From a checkpoint of a small class-conditioned image diffusion model.
Model: 2.62M parameters, 48-pixel images, norm layernorm.
Training: soap at rate 0.002, 9300 steps, batches of 128.
Data: trained on fractals drawn by 1,000 iterated function systems, in grey, 147500 training examples.
Rows from block 3, named by matrix and row number. Rows with one number belong to one channel. Each number is 500 + 40 x the weight over its row's rms, rounded and kept within 0 to 999. All counts start at 0. Numbers have three digits each. After the name is the row's rms in percent of the matrix's.
# convs0: first 3x3 conv (model.enc.1.1.convs.0.weight, 96x96x3x3), inputs 64-79, a 3x3 kernel for each
# convs1: second 3x3 conv (model.enc.1.1.convs.1.weight, 96x96x3x3, transposed), outputs 64-79, a 3x3 kernel for each
convs0.0 096:534501504497441480444511452465484427578529503468453611492496528489504450454570505545512551499539519489453511497477547432437540544485540484450528510559558537594519568565545530471499506452541497439462466509470514496507539549474573519501505565525528487482453530471535527563465434532502483489567449586569503544558431506571524488528447421556523481518552531475475481509428556499468487508487526472539457456538523488513497507527524478495506
convs1.0 102:534478552521412498526457476403552550502531465500489456532480473456475474428500538538512580413489462493442475500471510454457545514494560555467462528523549483457456478593457466498516543429486576578501524515498539581510432501512409527518536424529446509493489472517453518474503475505510480566505532449484562471534571504523526486486478548542518458554540427551448514480460460528592530488534527505482498484472514529435451488487522440479413
convs0.1 083:489532433529485512555477503566536470564474460517527552552410496552510557532529487493520530471573565524507452562568459510539489451525424449544578500468489507498534492539462509503509442455432523581484492518559481475464542528488435399476519466460495541500465472439446479491453468457474449511498524522480499455520524553505461475537485476534642500482503461495435510499534546485392509516462498495422453540480456470470539450493544451498548
convs1.1 089:527533502459424515513501505483490428523473495563492442534500515528455433520492432538450549478496485502471465585454550548497551537505515494526426489456486483492463565558502498435480606493542443542482486499429529465534498504471461563480472397436497509477593472510420463547541525459543488500556598591520469502494442441509469540472512562509452473451506553449470523451524441489512464429536521539583486493471532500544583488479560499500510
convs0.2 101:510509488560508493501463499475448505483506473488522434498497449492374453482405520457475442524465530542566516522552470559375551540496566491460426473450476465462458506516522510569490500464557557466498518502502452515511489519470515449529417504489550541484501583481490533532510439536555456491477529489484464485492589530444485499559486446425610560544503490466437487491443526517525504488610534548603426660527542497554467508529475503524486
convs1.2 111:498500493453550476519507475460460424511480523497563519519496533501489533456529512517553488495533529488526478520508581528562511523565544518543466511536513532468452529448489545539525530534483509456503484505504521524511568544564509613508514517552444510520507580528549552494512480490476412450489499533450477573481504488523569487497456478538502505464462546520522489483541544466492542534544561556612540537552538466469515519478467445512506
convs0.3 089:511470498468469479399453493528473487467451483515544466449527450475559519477517495464520577503600538495525485528500470487540557602557525435517470489496502457542518515451520481508600461441558503473542434434495543484491489476450465549565499500455473512429492462471567456506511546556517488558499499485492466538512520494500476520481493459517478533399508514509497488501423492509438413503427499459463508453502554510494492502494505548558495
convs1.3 099:473494531513499457435469498434506519445523511429534529433466504528505472472478520504542498493502568459496552465461544523534523526433419479471524519471496504489548466512513482438518430503499509478489451437475484464396498454520491487522513491473502484459511532435457523463588550609583514482456481497478551455517497547461542533473491481453511434511491380532546425481511512468478402467519500551513537462466545454471489512498471559510436
convs0.4 228:454512484538462527528476545535427502502463502461504476482528483515491491497494535449493469522456543564462509404549534579442505455534513495527489518527424478481532511480546479516490521506512478552428507489514465468547490543484539496476475491494508529469512490460488481525510497505474533531555489436517447511496486496479511488463499546534484563456476420569499426429475550455528495472518489502489484468450529475529507484478481466467497
convs1.4 133:474515509529503520496491501482482535525503458514475518506480475508480540521436553484414487506414509582500539507482561514540484487508538503460471535478474546470507503454499434442482546469467487494508457430484518445501486461533455427501494469537520518503567504536410459485491446510485475549450461572533495477530489458546503462550509529438469431436473540495498492464513502539450523524493493497481479541522465502522551534557539511537488
convs0.5 104:554552576487439518470520505480580550500495481510460465554527472467432486425546443540497518448512542497514550462441453511506458491549479513487488515378483512550434470496480515524427536473513544485490470449524501540472473576481518532557436506562497497464500490482520540538419510521515501582445505454529554541460490523466456492527480442480479540537574517490441453497520481454445520604488501616514441579516460530517482460516521508489515
convs1.5 107:523482523507577544453455416503522444481549509479417522563463569587591535498455466479517536472455591522497499506498493571560456555512525527560498481582551464466511511506505489565548491511511538627522493501492499475492408465492501511538495482520484391515568505456491513538498454489481495486506555505560539535488526518435501504522475573460432451517521521565568442541474511511513532574572471480511478480547487467460417559495548517537447
convs0.6 089:527569488510518516549542467480535466452499499504450474497540533485467434513565567499483530496540506499516499485487472430533507503477534496484509512527563498550482502559522504535457520454489451470481440486480485463509462446565544459529532507487567552516492471493410455505492514621516479565466445462526418449474503489415498502540524511458389468503500407500509496557516561510554532486479538496493566536442502569515500495513508552512499
convs1.6 091:552447515529454466501447496572452495495539523460518469441506412503515496534498507559527472544490477432439499557476546553513523545551502516488449461567545469571527491542475571462510479523496537477551477513580533484504521410442435491483451476539475540513550451493554534498488525512512490516430512500428435530496475501513552469552459547502542581524480446461523526451503478480562479460561522441515519523505490539440488466538525468465491
convs0.7 093:477520533485475545485513529537469506436513447451506440518505464456480524427493422541514428540606520515524454447405472423414520501604523477544498434500499450523507413458503476502482490520466503498484422511493464504445478523534508530550518405489571595554545544493513509464482484444596472425540487486578543564562533489404476516452472431397422468446423471444454486484512509542540492471461502511433495504533473458483512551506507446510493
convs1.7 099:494544462484536496474424501536533545555512497456577474466489478482519449526462533469509535474503601486457473509458415438548468427538460502468551468513540557500456455501503535486506494522528517539552433429430439504439493543497492429502480504475521535582480518479516520523457467505584515478528538510515525519511543474488506486504494526496548596572507465452510485527499552493472496536561512526569545490516483398475513463558531494494540
convs0.8 092:447555465522570451513507539545460428518562523535511358501455535528562529602467532488594565525543448548535562522516505432546518531550539487502509528530477469552586543495408453507529492530493504499464480470464420467572485497483509516450496522480504525495418541462464530508551471509520480468528519469562513506544504486473531579528511434573513495575463460561578532508520451473491470579453558553441564460496519447450469459500473434495553
convs1.8 095:535516495543463536519454440557522448491450472540521491515446467513473450515492545471493380475494485470431542486410468540481516497454496466502506521480462492544506536476461516502516578510485456476514482482447447464487453463507604463476508519491487476522508532570556481506517483525533419493564492477563497504512448485467480488507576477460498446501454486461463543520478542493463493484504487491555450471474544439474484504467466514436494
convs0.9 141:519502453548465548504545514529467552442548506463477513541445487520465501426602486442507588479432466620493479456538498479462537456545532512497496518578458519504485510510502450468534542509452464501543463493487485537504519509471532490504477548486488463512508496500525490477426614443606427510509505509483481535452475497487481528442469579672462431473485507480474527516516444533583399559460458528546472485532511471425495485443498497484494
convs1.9 132:531377522471489514519598563439536486494456483500512538510439536482538503454483500488483466500445558472517533527435532490471497436488534521501458429487502531508493513522500463522491543486498498484512497463480508553525495496505430451504525488471493444521527543535549465523537467507463546531465496511473496494512472586517524463535424495431472461556447445452417505522507532501496486540442531496493440507554459538520583504547506524544457
convs0.10 086:523461517564490468505552493550529517526474516524546527527461534536487583574502486587569507508472480433506521464513460479490536506466528530513529477535525583514468619578512524558482516583463517550499495512538538522522530464492488565463468527511531522524513468500586542512526503553468559501467477485457503525463492482496472429524532565477329464565586481486543494523497436564488479456443443525524444467492463509544504530499505502545546
convs1.10 093:511520489527477480457517576488503535486448464486479484553435533484479555492486465486499530502491467480497498490484467473467459467546490524459370539430514529526481484454440527461555550391527447493425567610517507493512431565554534451530547548504545507500568488440464507424416426413514531512468470429452559514450508444512510479472484454526520533531554499452523475569545496420441412524486538526500475425502572499495497432463541453439494
convs0.11 090:565465463542528539499479477496459471554529541520471533453492521472478577479474449558465494539584470509450493573487510561518576437564578437493531459504511537545527419549496595463505475413499567442532528479500491533439458529499452577505523523508549453445483438485488592554492467501490512448456544515464462457445457510563535526459579572446444517520477558456418524558515533471509565493541550487500527501518518527443449479425440584433476
convs1.11 094:484557504468443456513490482554499534474492476560500590426586528468524527475527562522568450509555473448483487451475549446549466496540406504457515457512496518483486509502542536514557480523522478524432540462505490463427540424479450405497485614497451435528461486507498518513479425507565490504502571534421516503461541500551432547462470490498533574494458448517537559470488516501541438553482523498448517501481476517499479505543503519563490
convs0.12 086:513549510464555555488494487505481503460526486508476447451538504470534495395480522479463554546552510532473485502524463496626590547539463462454486455501417541542463533518514508545494448486514506483490496417467511487493431468488478445483452464499525561544525454541480448537426493482531493614563472582520484538451487457486444469509449457505460497488471439515497539509488563530459496533482515501455529465491523441447429492503471500445520
convs1.12 090:500462505506459536493488486455544446533530482482548479417477457465521492557509506459519481493480491492545454516490495445446483502511602515531511521483441540537557506463505531425454483460465487501552503524560527484536500562480572452487495535506457452462415518486460581463426526509458481535476501499565480516530491470488494493560539531577524530556489499603496491477482451447538506450504541541418517545493502503519514479443464485476499
convs0.13 092:541426479427470478518496543528507513554507548478464455478472545587508455559544502506495561472561497510527486495496509521486534542468511492502555447541470506486526459424522525459577585470595466489497551472547449519513391481523495484494537508497464430518461525484497498496539507507482454486453477508529551484439534514471436529507478559508617486572526481492555459606562513518410480526534506543486520519518487529475518477483442554499495
convs1.13 097:515451549518495535469514519474477483439471554443502540489485508510499563485450476497503546533465567489448500531471505507490486504518482506487452556417510442566512501557541519542471501566495494452529486516530452504516497476484526501569510480566479514562520473507541556478504471488483508442490453550511496460484511513539478463577564368470462506466499589540486457440487510470493400517437507519488493496517457532467543490501466431449499
convs0.14 087:494411509448471478514487514410505552533509552495462616497513442561559498487553536578494523508591502552418572512526505496500511528451559465439511499444483502528506536494490534497528501477499481502502472509447463549430568462493440472431540437462411518462459498572421452433526491505497544511544488564475499473499470445479457501508513497505538484570532487470539527492567475425484390425443471428505509509504425524607475491537555500464574
convs1.14 091:453497501444504541479530460467543444446504464472530563523486503490436446521489461481457455473496524488506485536523541558529523452483527443521494546512471501555516542560464525516452515534539512437461495481446452490539527496486561470521473540509496486503492556465543474564471438440525479509467466563493539558473518446513558500488500443521546559405459544537429560519405503511477474539536513514484522550447474519490502572450491540499559
convs0.15 092:407509450443483490462418463514523502548489583523488515458487456530535461507482500443504486480518499409482549500515431560481422509499511506529528548520484557469446465419522530532563512547610480484536486530528512463471504499489522486541462529566491496487546491503483504546530465532507403500483458451486507521494528513550573484498491543549549476380526503357474527493437442581474513516454556537500543470497471466447456516528419450468540
convs1.15 101:571542549475511525555540490449527524483544539525509540540532511535514501551540414438499549530480550491511580475435518532507406505516551556458510502487438529498512449453480529553502419534522535539478539624533499536522482476481492525457578541487492487495470498473524495468548486484475532463392497479582464482510508496580486509550512514519461483551496508543520552492522584472517474502513517497520460428527456492514527473433445464465485
convs0.16 092:470475508465500491499491562574544461541471538500525486467454532441473532448491457467514464522512475480487518496524491476534506531478493570510501498483496508547536502528467448549543501539514505453472483475506468570470531463448571492424539521485526579475552551411485548416536513559512461553556553490365453502470511517517412483477604541528406465482557515536607503472549453503554447534460461518471511472442518466489449487462468529509496
convs1.16 095:443550476526513473466479477502554482484524399490487490478502647550494548441495525459564506468555492489467566500487555492468477492531521535503565424503422396461468504502479476530543569423482561424484417538539390503564496459467514555442520558429469438467538438450541541461535461409500483486513492610467541524490496566527537566535437491512531525441432500559469583530423536438451461479592527458472472450491499495507480525478527519508502
convs0.17 090:498504461491455566480510435505432459438540554479446596545468552558526403498495553437441454471494447522502467497512508508546451513433512522499479486510522468464537466536468503530539535514514461504470418562525488491460449534569450519421427504452485533441541465413543482488492532531445485529480536545477616554539523496424487522552518452442477416530510470546518436508549479426454577465543480486521494510472486519448577481496557545530494
convs1.17 091:402502555391580428520564556498548476463473532504516498539446486593471548470496508506492426485504454464521484540574505513470473591492508502531510487494455510458441508493494485446557466491455446479508496532589499453470446563510547559512531563506566526484502531535534567497450512498519561503459472512548541515498507548481530526512432530466533498540492397438563449476539568554462541502505440545502503526426503470498458523488495523546497
convs0.18 082:525524481513552521565503538532471440522498450495464535471501410564476473574478451587589480474519462444489491411655575550556523510517507564499437506516487448523481491508484513570548546493499513492508480470476465445511466464511498423539530495554458565415522535425493501501506490452470518552490546497457570463524526507493490516443510444510545493498467514560494652457491435493555476505480538542574627483517559493453517495414496465430528
convs1.18 087:483545418494511456490423503534488517556490555550498439514484464555503473531470483464472464535532514483453374501491498445479513540377517487502522410481449530526515494516498524483502442447476463471431488548463513543541460551485476579519526552498517607498498481517562508525506538580411481530543492503571416467505476478523479507461457478447415487437516511458442605506536562431498499461493536491478497446441547517508508469510461456525581
convs0.19 085:479494448445524487564540613452468432575534489511440448417610508485540512553552488513399432513441459534512484489500501643522590466461419482460462537431525453457538455514426454486447528494502461540532519562502466521451482502476488454425530500482454548453491539507543544556456536434479599459487486524520505475481534457508513582574553468489541545594478531556541488473561547458526498537517579482461529528486545534480493464441509469461525
convs1.19 092:423499457566557531521582513556505485562460484513516465508518442524495497511487535533512434578622542546573472571497519464522494450500423455502518414452414524510485504503479579539487575523531506481494512478503473432484531528486534552518544487538565534577466490470486505511500519566494549492578466531521498503535417514461468473481483474440441466468485403529442517493427472440522505435525560521397518574517445477517581505489513582502523
convs0.20 098:550548558560481495572519461479544509454537446514443469488490452555473542573558481530528569551445528529521521452555474516525477484509448501541451462474485493526495510454459514465578501515514512472546519503549455533461485499473503502488479528574576498470525524478448491518538491422427543455461478507491496509487534547485523548488501498543498472590517556446503535501490562578455447540504522533475556445493548478490507573484501508608548
convs1.20 101:589474467537467469456503562504554521476427512531398586512509432491438478483415511524464494517500518563559525559590477453455492509435462511404505564567442509402511527510529478532527532486567495465442498520451519462530489501532511508510480485559544552512453451447459499533475502495520570549461485493415504434491517490457476524471441467503518524453533475518467468567607513469515535499507471430572510527486517462433508482527437497488570
convs0.21 096:491515491491486445501489448515499584573491532469523557495443490515426542480510510525545561445551486488496503524500504473528547519512485464484426442452507454550541491494486485458638535472443536492519447475470524458421506521549490520535485483522541514417457524503517456489477461500483460501511584588492460471449514515504513492462471416524576456445545456548526495558506566437461508538506370479406539551463512561404550548419491517554549
convs1.21 093:543519504570479489460420515549463504505502476432495462520510452495467494534529555560511542536519550411483506545492473491461563544508511501511533514510567518503483598515490481553434581526560570596516563545488454464578512489534522570544412471424533492511475497517506501512395465486488437537574507466514509536483461563533526555552572546467552428471522543491520457446501491491581432496522461500594481527546520419467489489537504514530465